A small sound classifier, trained from scratch.
Data: trained on synthetic speech, music and everyday sounds put through simulated rooms and audio effects, 149.4 epochs.
Rows from block 2, named by matrix and row number. Rows with one number belong to one channel. Each number is 128 + 24 x the weight over its row's rms, rounded and kept within 0 to 255. All counts start at 0. Numbers have three digits each. After the name is the row's rms in percent of the matrix's.
# convs0: first width-5 conv, stride 2 (model.blocks.2.convs.0.weight, 160x128x5), inputs 95-113, a 5 kernel for each
# convs1: second width-5 conv (model.blocks.2.convs.1.weight, 160x160x5, transposed), outputs 90-107, a 5 kernel for each
convs0.87 102:168092131113127129139097135144153131114106121141155135108127105115140109152125141139151138142153100145123108119136121118169139086135133140119107118140078168103137111159153132135107170148137085108128135119102113152083155114178141128139138113139126160098138118120092120120113075184151136
convs1.87 099:106134149122139107077127151118110113133149109148132104111136108157150103141078138112145106150112122159116158117144135135092143129073169139154128106166133143085109168140142137145132101137150135134132140164103100121130113124157134166137103174118125118100141137084110139119
convs0.88 104:172116126157110097128135128106148127118150118141100126105143114125134137098117120131109124129094172142151119144082117151111123127101117092114146178104145106130140123099137183131103125101137136124107162105111137128129130127093095119119183140101140115134138081122136088129137120120124110
convs1.88 106:131084146129154164142135100142113111104108114173115084107133120147146118128132126106118145125122132102152106137150085148116135154130114128093109132178108157150089103089133148169158119144135120109152113156118128133100111118144121177138123150104069071114139131140167101128
convs0.89 101:149080164123131104073126112137135175109166149111130133099141146099127139131146122142165168110118143137100072120105146099137112125102139131075167135157125177086123147115163115144145121106145179114099143131120146113071182126137104123086115131152128141141114150095114120126143208151110098
convs1.89 099:104086117126143148114138132140098128140168132135148140109111160123135168135139127111167069199137104101162125110170143123162123120144144091108173116156122130122167133133138111146116124110151140131130116118070129129093164159130153129135128128121121093101075112157102141154
convs0.90 097:142146104108111138083154106130153128157082148142114110141119142140162166109080114124135132139139162128148066203156094083124110140123154096127120116133113140126125177113124147105112122123104093213119097124131143109147109104123115143131111131136157108158096099124126142133109162134147134
convs1.90 101:162118133177102140165113090139164103096080120120127159152114142144133150095157124088148108117161112151085120143123115161129112112136105126131151103078073128146129164108142117127141146141169156105107128147097128155140124133121118106145109134102141140181134107139120147133
convs0.91 106:089088119133131137154124117160163095150095157157135158138120150111125121162170107161130075111156146101135124111112109123082149166127124113121118111132112142097150167139102148169156158147143134129068106125139114176130119075108150128111100148125101126114124113138121162143130050106111161
convs1.91 105:132152103099150140105118139143082157136089106123110123131108119064154136122089179102097129137101081157115123091142144113117117126101110124128129094117099136156084116117123151100111069123112153160122131150125111102179130096174168113126127125134124127105147130120111133130
convs0.92 106:134156128104129087101144130119101165120081127097163126127102097078148098154157114082105128147128128148105090121181134138148157117093115113109126124131146150147153098140069140153119162156129084140110152147118141092160142137107103143180159112116142152144125095090196137138146093108130131
convs1.92 102:142074118128127097144118148112093164126131163107135108151122109170156114117167108110151105130120105120100124131123096175123127104110128122109137104100120092108123159090128123142140104142129142119122119172167130156090133106110153158126125142169137080152119091138135134146
convs0.93 097:122084130130123113116077155144121148113166067113166118139128141153113147084103136156133132118155159163125122123095113136130158133136108171158124122115083104116153120160094151156160123088175155149139125112145131130119106134151128123128121114168175102109170149121156098130177165136141081
convs1.93 096:152128132137152125126088122149115164084137162076127153175149139111166087144133162126165085145144076162124110150087126113143161125075132142156082123100123170124156094119134116127101130167104114120122143121132164111100096123136140165146142149120105148112156091132143125119
convs0.94 109:085148116141147081117141154103169156137122120131108131155133070118190141157127095141112123131140121129148115160077146139152119157101130130111188137078107118112178117127088146115123148117126158112146094119094131151086109101144146109147193097141135142115116113153126089154116107165108118
convs1.94 100:147109124140158142120113120148160173110099177133115096146129110129105096129097141141110167114173209152085131136118176127185105122137104108110110132128109137085103101098117119151135124121116095124116084109153140092165121108078104128115156154127101119122124139114131111108
convs0.95 119:135134183103080131144122111142165085158150128165163134122123145155112132157160112130119166108148156095123114109103139135135121127126129161143131106125121144143105160128102117163130150132163139103154144129117091111090144140144099141089118134161094150110134104104064126130141147082132114
convs1.95 100:131129112133167124107144145136124142157142116158092131158135108173127110146166147099104152108173169186107139203077120144167105195105172154178132148143112140149125127131149123114146150127084143131135109148123153121119123148132100116153146105142154105147151165129123084141
convs0.96 110:147152100106110136118148124104087104137174088154128141161119129104113125110162102106133121122130125107205095135151180118105115165119139133085128146147110095127122135144115110128158108109207169106118111116173136115113181152128151152105114118110108149155129145126097105116112134125062108
convs1.96 102:098071122134153144158098125117122106127107125094152165089122120135147121138170080122119146096131159115098145113112125132106145123112073137112192143094098130148163130120086146092108152140116150135104130142130126145129089101151141117111134118115113126103130143114114125124
convs0.97 113:126128151129178112151095156118123096128167136123139164108136113072145150096103109103160141102115116108158145129136170126124110125183122109144097152125135117172133156101110133140110150132115153115097122157124111106130123104127060142159134120149142135154115121132121103124131165154121172
convs1.97 100:126091067135119126096121151137121126117123132154097143166095158126144122137172154142146131126109085147173151139131127151129118148152106130159131110126134125152092160083119128146149134144144125116093161108063126119149115102106127108102135161148073101153106079130132119135
convs0.98 099:121148105119149108159139110117174119118136135114102166143112107083133105123111130116146177159158089105140099113127097106108133100140130134104165101138120130133141125140105140111103094140118141140119135136127125131116131141116134161147130157139100114132161125099128116138147120104137164
convs1.98 100:128120167093182134133138155095140131107144137179154093107130110126104124112177138162130104128138122115117167160130115112095116138126161111139138110121147128153134132136187144122106121125148118149116104141107148128088152131118149152159163117121124074169125138113155179107
convs0.99 112:173094117122073113131108150132128112201127149141124112115118061181105090137117148126108136138136170109125116113122178112126137138109180108110096145112170118128164089121119135146143111173137129115121122141105148164047171123122133167183113108137119108155157139141061132131114125146114119
convs1.99 097:115132109116093120122131126134139166116136149136088122127106085146114138090112160141123118137170117140158133179149091108107126115169139176096100132106125136137124107144096181096086137139115143142104089159126136080185090144098169141088119118131089094116127120095113148143
convs0.100 101:140176142144176146160159148133125130144121158099166104112121134110123135142119096082116136105108114129126124111094126122101121087126098181168110160171119132133083155091167149147119128107138117188134139098142115134152133147102098096137123158080147106135105086133181139121143108172163118
convs1.100 098:115126165140143119121109106087160113108171089106091149148135126147136139136094120137115166153117158119091140122115110149112138149103088100138121138101129131122196115110117122142158173101097138135139126139118087132162102127098062200158149124161125100102173112175142139156
convs0.101 096:105120110113126117167123171076094127120114142117135101131151108152106127139140138130092142124149159115141130155149125152157102122151104106166149144159124182110099156113148141133160105116143120105089116095115132096142128080148108140136121165147139146151084119098109134122113099142154133
convs1.101 101:105185162102143188147183144123137136123153160094103123135087134174180125115157118162149138173107104169094113119146184151108154075147152145094148108124103165148139114054142157083106142120105127136074116136100128110096145127094117154151085155164172136105138114100139171149
convs0.102 106:113124113200108132209117104106127155125166129157154150157138130159124142146139111151166108080128121112169105150124167081144142139152138107096143097112108132115140122145143063117124110153113125103100134110160132140147120135134155147144142137125180123128142116098102107155117128117126134
convs1.102 102:129141189166096137095157139146146127155138075129109119130102142183157071116159107141109130150124136109134174113136173124127159147143155135137117133130113143145090141112134087107139128140097138118103170154069135141101174127160101130081185126118115129138159112139148105122
convs0.103 108:144105127112098146113146141142129099114116094159131160118093130131100131169125090130139073123073087134161101150101125165060197158146173133134116121167140139127148150112117168160137148108098140152140151125068131146155126157100163161079160114122122147095127081155142139105134140108119088
convs1.103 100:105112151129152134135170131147136129119145148122134124163104148144118156064181150161165132131138121109111115132136129128124090171117116138150137123107125096113146093125128117134111120143143096103164135114138138098131094134184124132116126138103096159142140148110129144132
convs0.104 101:149106126155116131144135143116122114165108123137146118115126124130147162135141110135154118130141103116118124157116057170135108143099150120137094159157154143113096107087115107109100170125097196136172138144160186149136133108155118173130123135123120190146124132096100141136140122126147124
convs1.104 102:156122111147116143127135107096112195095107107106122147116129149122132132112180158155142127123164148150140112138089119136170117148129106144171125126162110114134123102164158136137107142099146141113135172122128141172148081149131144165116120112145124119133174152123112159120
convs0.105 105:148140078108163141092132111110107166157142124131158118098175146132113105133125109136105157118139157169109175156134132126141121125134068102080143133148098126130112118143143122120111213123146135106124084116191117140113128119150090115120114117114111133138177133130107108120122123139134159
convs1.105 099:154124129145130137124120116128154100121121126128147124103159170101124155102133099122083095135152106166153126134142128108130146109129124115129146123131175094196132102107141174140126127126085138131116140131117126116124098195108151124127099145095145135175180102138104114096
convs0.106 096:131157126119154059139157162135121100160092111171126110113149104115161188122132143156135126140144120095107086159094123149090148123119142152137110088102085084136150156082116162102163137113144185152095121149153125132144084116120139123142129153141160124139127141070133152130087123120147163
convs1.106 100:089155156132147136134123098140149115138130142183122114105131161077131148098132073145079173120103105152132098154119183105155125136125140097154179092132146127084104130143101161130162157094132098136120133174116136174134100124151088146111122152114090128146105140174112121129
convs0.107 099:109140091148138118171127108124119116152132127139122167119099121069104182158130112116159074138147142118109129112117175117121168134132117104116099121115180141110076168121089168112132109110171158134110140142133143147158114100110131110145129151117092148129152085069119129118098074118176098
convs1.107 102:159104124125144133111117135106148123123139130142119111121131151141118109125106171114109101113116082144130124122134126101142113143146105130113113098141096106148147140159115113145146131109073125142127107146157132139122133135139139111134123144124134089127159095123143122138
convs0.108 109:132152149097130127172120138106114174118164110169150102103114165115119138089124109128089135116121088147113126116142129113125132097176170160132152104103099175102111133090167078164116140134099123150130136098137138119175104102168119153132118147121162074144142144069147119091128121165107164
convs1.108 103:149125125135094111132171115167123195150095150127142116096170126081096138139104188068144107139150119130138091165162106117139137104166158142125126107122139161156120132135102112160106127072121125133096151131156098153126128127108145131113149131149092084144113122139150108152
convs0.109 100:112167123085118136148118110127137144105096133066134123126090134106168142142126094132133163130124109101143125113105125154136130121116137165114093146123120128122156124131104116142172158132130126169106155132134153118151142108153182108159096119146082168143158107117106092141130118165153076
convs1.109 099:111138125146140120107113127160162114131156143137126154127125132137139119153114166118143107163101169131124084092128148113113125089121184140129124122185105111130133108126146142110078108180141125124136151133113129102135130106109104149161164128126134119133104124133169128124
convs0.110 102:129122092135159151063091124137126135138153111102151099170149103124139159142114186180105171094114106123141097140085149127121118130106172135105111174121100118150103142127144111138136145103121107108131156128151146100132161139117122145146126124155116122114163104088116138112078157190097140
convs1.110 100:200143085137125103111123113092096144116104158121136131072140106082126158162166127116080121156115148113131158114129123113134150155112152149161113144136136125136142124136092116141118132125117127100124105098092103099138091132152155158121121160135087106139116168129106140137
convs0.111 093:115106117119115125132139120124127171124119154117142125136137126157151101140140143110107145170120104126108142143122103112109112128133121136129181142138102117153107155144130107145130170131144121109127130105140143122132096163156157082131137144104134136099195137159103139177149129111109142
convs1.111 103:117123143144112174132138114137163121134165121173106094118114132092128142160095160090090170158134130128140120114154102169138134129131105116148146124123103143195102161130108062148119132140091113164157092157130124088156131134102136151159174176114141110158134143096139130110
convs0.112 094:153139166114102126133140145152137158145139155170138129132135116139179101112172143126148129150125147131083113152144130137149092144108113142085147102111095146128114148118173127123144143115138139101148127104111145112135163113118143128125132133160113148091140124134135143105139133140103156
convs1.112 097:131149086162097149165157098144099136099118144152160133105069070144155149129106145121108167131141151101106126070125126116156115129118154098113133151122120144137120085151116172116120163082129124122137114137152144122121134136130119088107167130180146116083117124143118125150
convs0.113 099:139099139120131123150162133121133145140091155098103145135161147110135138142111113148120167136120120117160130133152143131104149138104133123112140133138127128159158130155107127101166144126164145106090131094160150119127135132140073166101145131158113137145115089105125133152168098109104085
convs1.113 100:165152120079176116134134117087107178127093138093124123141088108136118117169145140129096096109115127125144143093153112097113100108117116141124146172142071127094145089141130120122071118113155081148140126137132146154133117143141144146137130096122115127130160131160152101127
convs0.114 088:079146117109154172101106171143150160113122138155134137142125139131144108140108142155156159111162134114157133097141145121077104117106109137105109140104090124093125112111077130146136134151157159081112121132169155113125212138102156145102107107094152171133157191118143111139130081151145132
convs1.114 101:145166151127114131111150134113116117136128164110105157112150146140139123079090123141110198129129079134160116116160119175116131133127106128118152095129133157109132131134092109165166080156149117177140158135096137143139094089133073120138153124086114101114168103143160149116
convs0.115 100:102126136097122137099138117114103103198128152124135087104153149107132124138104144156158099135156071148164119142091183112078158160131120157106084133113139133145125150133105099076166118172137165097086093147129135103133111165117130088119135127176136148124107173095141153133090143179118154
convs1.115 104:150132172124154159114106119145099126144139116152118125175150101140114147110118118109117170095140076146164168104129087120145099124138128136132152108150118088135083167150089127116134154151132099031169134173091147144106162091097164151104153120171095170109142121129125151149
convs0.116 098:079081111136169137145110141149112132121102139142150133135109156163123138144133171092104143104105140075134146077107107130139132118165134107178119104155113128122144112087121148159124107137110151171128131077140132152120123147145150136125118106159117125167165140111123133121129138135095148
convs1.116 104:126162116093115146106116122108144131129127112111126138149116132111146143125143090129167112129150168095152110124110129144130155121109106180084122191132154131110158132134112138148093085112140134129110127109139157152147123106085158139168151113152119161108106131176082110176
convs0.117 099:133113182153163119177087103101152120183100137140116182115123134102137123168142140145099100139112131088119132109100114088077112129162105127131131121130131140179112136099149133107105119142136134125099136148099133134109129133118146123172128151111142123159107120166122106127103171146119145
convs1.117 098:106119100140099117124110175139155166102113116108144153121143150139159149065139117090165112157141093145110120100140095143106152116092111147178135169140113118163119117133082130132109149123145120084130124164131155100138146066164122102141137119095107134140119110124169163067
convs0.118 097:105107128111130112138115137121087135126147129145135100122095089113110162115121133122097128095137136164090111112129140116132126093081105122138116156142104112106103150113115119127140140110130129115133136132102098122130145114108096119104156151145147105112103153137136135125164091115134112
convs1.118 099:141104107128128110123101144133108129121122127131112178134114153144109076082131127125083167123145130092141131103098106136083118126113140087200116082135110129159133113113179115149130132149129120148131178115116124142113100162133181138100091110124083128147176097137141119096
convs0.119 109:159120102115130135125116146142104167147141111106149111132167155118154186104132168112139081122079134093147144159077093155113111146146122116097146091172117105144112073068104165140133151081120108157117112100145113118102139145143106121084143127133147111112133122127088087145123094161119108
convs1.119 107:143144111113147087094136150149097153140105126120138121108183170108097077123114117122098141169101100114103120176152080101121122158112138162106081142152103111139156101156140155120127147128114124149130143115141180135123158155111115107136133124167148131134112127119181115158
convs0.120 103:115066129176130085148122126126135118113128137108122113158072152140117105091087148148102149139102143116131116138184125099119109095128147120099165112104120142125129130116082137147165095094130128125110094156130146104156089135144129101161130123125156136134117124107132136118091152077130141
convs1.120 101:144116101119115154133123094104101152071131108143159134093108100102147134122167120093135123142134126191106094138079171157113117131097109122120114109145080147121186140094124160129126094117138115160140116157134122133143133177131162101167106143116137142126129151113163117137
convs0.121 097:109138155096126129113116104129144145126131161130172137106079144161114113125146106144099148147125108087133109131136125149096132082153140137096132079122136132139151167100127094155166142106120093118151175173104156127090136144142109117165115131125140133129159147134134110113167139147094123
convs1.121 106:096106154131181119093130159134125142111113130122145137146128134173112120122150108136122130208120112146140126174127082122132100130105122104160172142124143129099125084151151169143133160135144107082094116125097153102089146117107119137157112127107119122130161143140162095152
convs0.122 091:159111148128171163136138120142107151110097107142112113147104143123132132117126117163155144147124146099148071177129151145151103110118133128130084153164115124141121129134144114121150160119122093067123183166147089161166076137107149153113126146144117126118159173133129148140102117107120171
convs1.122 096:158106146117143136110152117118115167139087081143152135125130128136097147135117143157096114117128112135145101070125140147099114128134163108153111131133090151117104126148122136135142127149153145122110042168111150171120166119127138115098164125154068115137145120076153120132
convs0.123 095:133133089136142117120131125138148136137146130139155125127136123160123164158131117081075169138107122156141091136182191090133123093101152149140120123081157150125163118139106153150076119136126079150125133146099130147121117142120113101169146143152133129165181123165110111121145195103121095
convs1.123 098:124121073120167115114149122144153126101105147159133125108157142149123110130158097133111132157104126125145140161114148151101125146144156111136088130131129123116106190088129114189121139115121119119126173120150156167127164114146120131113114106126102122125123120101104115135
convs0.124 099:148082112094124116107157123123110106138126101128141148185121127115077136092117093132125151116136132101113143066162117094147143141157114113099144161128139149149094112119062135098148134124150132120109097143128115147127123161101145109161121164151123147140120138104123131152135135153147082
convs1.124 098:098061161142167147133113153128119127151112139152123137116099131091173129135123117113147123116118120108099172110104119128116120155119079128146155131158113112126147101139123125139138117121142100153089112149143104165107122160098106122101156098190094115122171096109106144161
convs0.125 105:114083104130135098125117149086129110156178112109081156104139107126133138133122138135151105107112167102158132117111138131153103114085113146158109087150138144134129143119117101135160109107139106154090100177164102140084106155132151139136145144118118177123100134100137099124141073147128149
convs1.125 103:164115090115113145134175095133104111110115134144160134157116147102139143140131116131125143124107137147154145137150157124119109146106074157151128137099121130102136134115171112116170129126138110129187122116142115105127115132102164113147127157123118089176123164121101110132
convs0.126 099:102120111125161087136126113132128171117134093131127130103123114157097092129142157127132100144130107149135114132151124124157072125145150137095140156151164131108163093120099159106141142097145076151078100096149166138118120104136136117150076148150117116113139124138103110131125135119161134
convs1.126 101:129170135138117142163158105098119120136114112098110107164105116121164094153110121122111131126122155137094153104163141121123124131176125106115138190092137149130115123168139167112079109129132113140087114143102198164117143093141114116146088095117149122125169108099118104145
convs0.127 102:117146143140147130136161108111079098169154135180128110135120157083114128110140131148119108139112135114156054111078136127126098147115127171130127125126137105119103149102166118124113128119112125094116110130106163139109089114155151105123142141105150122103129126107108095123080106121100158
convs1.127 106:130135147114149149112116111114091122145138114096159140109164147134140112136119121131072206130132121130113138129107128196115150120109112160138123134142124103085131156098132121127168204131103147146117136154104146153115099125135102109108128132097091125145131134130166115118
convs0.128 092:086126145116136131117101163112137158144141124108140163112119161081128112103116148138098136154105103126155122108140170141155095134122162128129193094152161093141151143127131116075120104118105110146140147126174115124131112127137130128171106131148158110120137097109148113117128118148136065
convs1.128 097:123087140136153093115110131146086070180086156148120101119096136113174155086105158130133113074147100110146138065131149072137127141119149124137107099126111127143119123140110148176149172104140121125110146117099124117119117167127101147105130142109136104141149076149146114126
convs0.129 103:148129109098133125092103133149120110160136168109125159145113117107151098147161118181152096134105169110138112121124179139191095140155143119141120109142093132138211144160143077102157141109134149123132160145143064176119137105090122160167135115108074128110140125123130106101177115122098105
convs1.129 105:130096109137128135138128128104088091071123111088155102102140144131101142116174132089121122098143109173143160072095102124138096128098140135126127156083108149070117090133154119119150136085139093125117116144104142135076081140134094116113150136117093133100143118150127094140
convs0.130 095:094153124103152079142123123090099122140111139167134117128118154133123153132122175119150157142112133125172174144112104129110105131158099105146105142094128127091110137081145108150084110172154079138112109198094151085122105121163102129107124083087125184122129128134077146130108127137128133
convs1.130 103:133115113145100121113124135129151126085143137114076140163132150141134131133102142120110134124135145179119127130172104143141133108122105169103135133171126111124141117111104124151146158102121111125133130144126056160123126129157151163124121163126132088147161160116125140144
convs0.131 097:135134139140117133073099111151150091080154151164148065151146139119153074118151131129153164129098114138128104159191116095140141103164127092145140138119133128110145191115139128117096091144122181132099106136147188150125135126145144165152115123151105120105148105141149137151124161123152120
convs1.131 095:080145112117135144102137110139111130126114131072102121135122124169127104160133137086110087144092150146116148110115122101148127084121136142092173118133114082123135098117131155115102178163110096127152134157133110113182111119170142106125125112134121170120123162142131095127
convs0.132 091:113141128121121105139148144147112128181129078035123174113111112157114123161127170140136129117140174117089146118119146163084093102140102144109141111121135126106145134161070130129115103105108192096125097143147135105135161058163144128114111124165112141111132156139103102110180118091125120
convs1.132 099:092103163155118154135139115101162112113167128147179102120154101144129110154092133138123154121118119166068104097118181109121114145095144151189124120121139142119094138142132160151099116114094142148122110156151107177142101177123146101100130112130085117186118140093144121095
convs0.133 094:113118112105135151103125160146148190141127117142151123121127112153131101142136158132158116135106129125160132111133114123095110120155116124155092157126145089136114153186078098088197150128076174132123146116118113107157119104147143147100150130129144122126120120093123154127150161129189108
convs1.133 100:129120139137112117120166142138137131081132078153095109159140121049115143086170102147124124136125107133075133104159137164108121123122128118137160129123112111106113127104160157128126120180104116119121130097110162136160160108145120132093094145101094127142146149116150122106
convs0.134 103:180151158107147114112120140120141131132111116111111102133140127130157130145137109148155155104105123140134188187133133104113121110124099118163129105109153130115142083126113141142107154095100098090136191145127077179144117173142131172129067180139110101123139117106142099110143114147118104
convs1.134 106:122143140096154143166161140099135084116131120159120136111120141151091068146132126131140104157116117129110098179114136119127150168100131138139161167084125135153141155149142147089120084151155145122118152130127129097122126154143132125129162108112091127131086108130145131114
convs0.135 095:121149104101082118129149145095147129130093157122118104099128078102129133140148160125116136111122147103136082113137153135112170135079116138116115107127126137131133126192086122078123122133097113182131151146119118122138088097154121127134149159120136120140092123128132138096122140103121136
convs1.135 099:082126085095140105126158131109127098077155127102169103114132113108146146153117129141138100123152113132145132077087122155140119129142119112161146118114163112138163125121114165126117130142134129110114121091171148141118138145119098108107106100146117135115116132104135099111
convs0.136 109:160126159147169139138178154086155115168116128153119100141140142134087145154121087175094138113183128065140151109111186157150140079140125124124129126148177159101122095139118110129102140071121171153125137149132137134136139140143131115120120133171124106144120154125163158140100136137143088
convs1.136 103:142120106131127116129134146118166171123110116117128142129100158088098158105123137090135112094119132146123100124140116117085113137127156181074103148091125137097110149110129150097159125180145177110118118142102131103115130160154146127115132127110152123125130126114089142143
convs0.137 105:138122145102126141102129147094112082167152159141127157112158114157110122155123110122099123136139126157141122126139126152138115143088138154122143146100151155089133072155110130089138133135123145122149130120121129136116131118122126100138112124162078146115149133100124089120184083159095165
convs1.137 105:117127101131069101139156137122142095097112112131114095131132107144086114151128100133109164109141130103138133083136141115122113134183087161129062145122130150121161129163113141114134138129095136142122147141121142079150134148116168132121138118127119146080115078099096123146
convs0.138 092:143115119105123122090091147170100095137150127144153117087146110143144137117148088100113167106093123143139132118146123148099133132150124200120115122124128128128145155113117104132146113114108116139140110131102115131112104105153168154150045135171166137119132115123161141141135139132113144
convs1.138 097:143168136146094141075079178100140112149098105120139103137066129149141144098133110122153062149107089145099110118155138124150104129131155101151091126103119099104202095162123160170127090176134117138169122130085158147142139168174108156105147148148148130095066161121094146195
convs0.139 092:119137139138126063092107156132128121148159118125150172098127138104140103138150087209103130096128130125136184108091164143132123147139113163188130078122101153163136117111167151103130122135137122132143112105123118168144132105140122141127159129094131137102141108173146096108171166111147070
convs1.139 100:092131179136157148122150088145189093131164085118140123087127178139115156087153102123168099121111124124153081100148132132125124140121129093155126134116122131127145126151160112171114111148128093096106076146118128124126135137156113146158134147128139106153127120101139123132
convs0.140 094:158096113099151143128108145120091156134128139136110137111152148079106146093154133146105087129146094118112101112138084128100141115167135181134120120178109122135131127123117144140149105100131149157159128106127122098161117107144109137108146150085136163145093069137135161128124115130122167
convs1.140 099:138083189139161115130141132107098109079137131145095102112139170121087113174112138133105130136110120132143109113131127146152185114150128129117151139103159164117127112119117138079121133099151172125137128134098126134123134103117121125096096114116135146129087120161146150121
convs0.141 113:153121101146124132082113112142149090139188116118150145070165130144095116107122114134131120116122106146106142131068117146139082140117146160123151093167139112135146121134134108144144125107152092152114115168105146130094123091112132114135147102141109103177109099172091105128153155123089117
convs1.141 103:092092108108135143157147115139122138111124130148145164114099118085102140099128138138123123132169119084176175156117112140124114160144107129127143082126097135192089130140129120157122125110108132134128103124169137123102118086158079072114118113135085100166141111101104101134
convs0.142 099:135125129105167131125123100123154069174139118154146145079110113147152122118089126102198191107153126086120154085185150108150091112091166157111108117097131118114129163132119176093139143132124158105101138112127128152146133131136136151121115102106137114152142150112090075130143109124174111
convs1.142 098:060181100139111121133116113120142107135118118140072131122117110156091155168091127137147163115123146164087162111163147120131111090126128083145127168090174093133125125126131139139124135138127112158096111124149132100138139094121088102125091122140109158133110118063153132116
convs0.143 119:161106152112086139100086118129134077146153139135116148125170089103167156146110115152148118121171110145164106135089138156134109123150146166107176120110147107154118139119137142142143113144127103134125069161156173138137139134121097129136133125121112138167119105110135121109162156111086149
convs1.143 102:107078174162146180121140107129077146101119100139110169141177124147159097115192134130160202134169129164108110125088156159153174102135131125136114151102117107125162122127153127134144137116125128115095103146153119139134112148135149108132152130148123111145150115131129120143
convs0.144 104:131114117106179122106128110108108125156143104109128146124149103173133119125095180159112146139128109146089127139115153100128159138137141094128144138115074103137133100128121099141147099150143144148086123165100134138172081123168121072159162114075144116121152107126102117137170113145130116
convs1.144 098:100110117119172139133118139094144118122138128150100107168084136104101153124121079129173154130094136167156145147129154113125115111143126123115148128152168181117143050095143127107152102108153135159143114111106133148089106134100073124116151096150139136119117076110154108164
convs0.145 102:113122116104095123117074075100142102161158129102108127136166102119191162148133104119133115130140097121122122121120121188102146175108113126141133109141140110118127133129096141161110162111156143106109062111134130140120122133144129168129105128145113133133155107114139140147140131133121139
convs1.145 096:119161150123123134186115127156116120185141134146096169090121117117136135144148076125143127172151121131048121139095125117111142142145112114107130104108126086164104111179133130141088160146134095170132158127108102122147097129112134078094143124151172147118135141114150148119
convs0.146 097:112136129111110104123116133140154182140118141139108154127103143128130101109185120126163145128134153145143167134129168129091105118132103125102144072145137135124094098105112129111134131134123104143137129129160152087121164104176122142120089118158123100163125121100107113125099107132138129
convs1.146 098:118105106114117134140122105129111123115107139167108137109100092120091109161163139132089101130130108124174145129123110132138147085132143141131161105129162120150141138136121150156101147151090155114123164107110133171149131158119078070146103134152172118125154148137150153091
convs0.147 099:179084132131083098134123159146130165162095155148150156139118154129133147121121141123135128109158086108159151120138095106126125121144101090094153158147132171113127115147085143141136145146097117105164118114140070150102113131129123105131152147132104133144120148153140128119114141082128153
convs1.147 099:174076078102146111116142141123131126166130116155148115117180160118137140111116154138145110135106171131135146095141124130108136132089150115113139093124129104123120145115108148117146134084123136164103144134129106107112123117137146114125072101141147090071188136111113133172
convs0.148 101:140087105125144116135147144109120138164137139115129152059122150092132100160147110168092130136154169129079080126133157116135140156119157170151101113128135172151108147150145100126109147116133129086098076116154152125114128104139140162105132111133139124145137117130088124131161106097174113
convs1.148 098:114132132142128132114104109132117113160070118105115101123132187158128119088110124110113103157110120103117174120143129115109155141128090133109117132161123136114084129126126143129138091163130111155106114165138096121141126151128133138085117133134136112121139141149119146095
convs0.149 096:129119116153136141098121119166138124135138144138109137177161100116170134102102153122101127111089154143132118087027144147162176116119110103118133106144121126085145126131149147139126115126144098123091134116106128154147114140088100093102143129115129093143156131135182165123115125157162127
convs1.149 097:135137103156158099110165120181122136165138165135152118130107142140136116126165125132142124127115111118114097124164121100145108111150140143155118146134170136124172117113168153102125138129120109162107135120166096113118134079126126148095105136109122156145082148115122166132
convs0.150 096:123090123130122111110113127126135167111109120134122091113107161195160083103120119146127143181119128103143077111104134142134128101124090106110124080105166122112119146133089126144112135099105129189127087142071151091143162115146132122126163124094130085129134115119131117165127109118141120
convs1.150 098:128170117115105143158162109104115162100133162158069173112111111172131099152156128133100103143092126129112093125111171117139149107146133116120131096126124116113136174104107094168137109121130121184120136091112147143149133103148133078132082148120132150141155072127116171147
convs0.151 109:124147079157169141095148130129098130146154111146154146164138137146151121114113150110093081123119104098133124112133145154167125120081143110111117114131127132128092103118143129098110119112099126153144167123169134123122088111155098138115123137130122142140152110105107118138159148138115105
convs1.151 108:134110119098134122126172108111102132119156131144121143166132093121162137106151138132107097138123053113150098086117126129134098131125146163133108121126101161126124099123143176133077150127159088115117137136126118108157162157126093152120131129134103130138130142127115134133
convs0.152 108:153130143111126135142131108166146161124143120158111168164105078130148173146102111103122148129115101116124125145116163104140140203124137119139094135126131186124116114137126114114148103134112173127136123141092105187124115078077109141148105127166149140136126098158128115103099120146110154
convs1.152 101:141107141121152133133122167127119135125113151116132120140087136159138128158193124134116111121135139140117111153173137157097131149120162088174109168132110094152174116095138128107164096091112174134140109129107064123152079131095102155138109138142191125131134141123126167122
convs0.153 103:125177146139172111122087174127128126136133154096150155116135142120181120165150177136105092122147152121095100114165181178118139130074123168116160137097128124120132139100105140138098130157129165150111121139110154132086112145145143126143165136173135105114127120119135132081113116085093156
convs1.153 103:128130144138133121127134140130170111119153155133170123122137144147109109108156136159096107107161122089148164129124127114112121075128124128125155128115155140097102186167102103092106138091139138129094120107123093118146132135105131113111123103151122105089122097121182126130
convs0.154 095:123130141117111097116173125142129166112149149139100119116117150137136115084194128160127113116106157129109148201128147067150101154114122142148099148125122156152125171102102127162107072103132130107132160118115144123141122119133107142126142111134119136102168079187109161091101141105196094
convs1.154 104:131137112119126141159132117116171112105108155130129070145104109103142111141141197123166091112103168126096162106120146137096097108117147124161089132153158116140100103147104115143136178154106139138114105131121093119160099133111112141117126148119163112131143090139117127116
convs0.155 103:133148127128170135111107153101126144124099105107124154118136145130118134117149150111069119136109210076083130191102077119109104087135096116064112117091121119124133131103112081152149157107096162096142133116105093120132141136139114112136156147140155072121134127126131090123135146093134119
convs1.155 101:148091157115111096169159117168138155136145125109178130098128160124109151140144174136129152112113108162114118159124145123150076138078164107130140106141137147088137100126088138134164098129124111139126093108128134049154153111119107109116142111167117142136100169169132119150
convs0.156 094:120130153116105091100145148140140091169109128115112103146086085108134160126090126125120173121155128155118174137090132101137119137103135116090124160117142083100154130117121159099160107104141117105127151125121115150110099120150084121122169095150111136132106133099116141107129164188134093
convs1.156 100:132083113158135121119161129157155150119097147174129098138100128142099180093104147127162118135110119119128124093128123118132142134138098114097133129169144109093133151111143141111120144131091127109129143139100136090106144091127119115091089118101077080145165137115132092142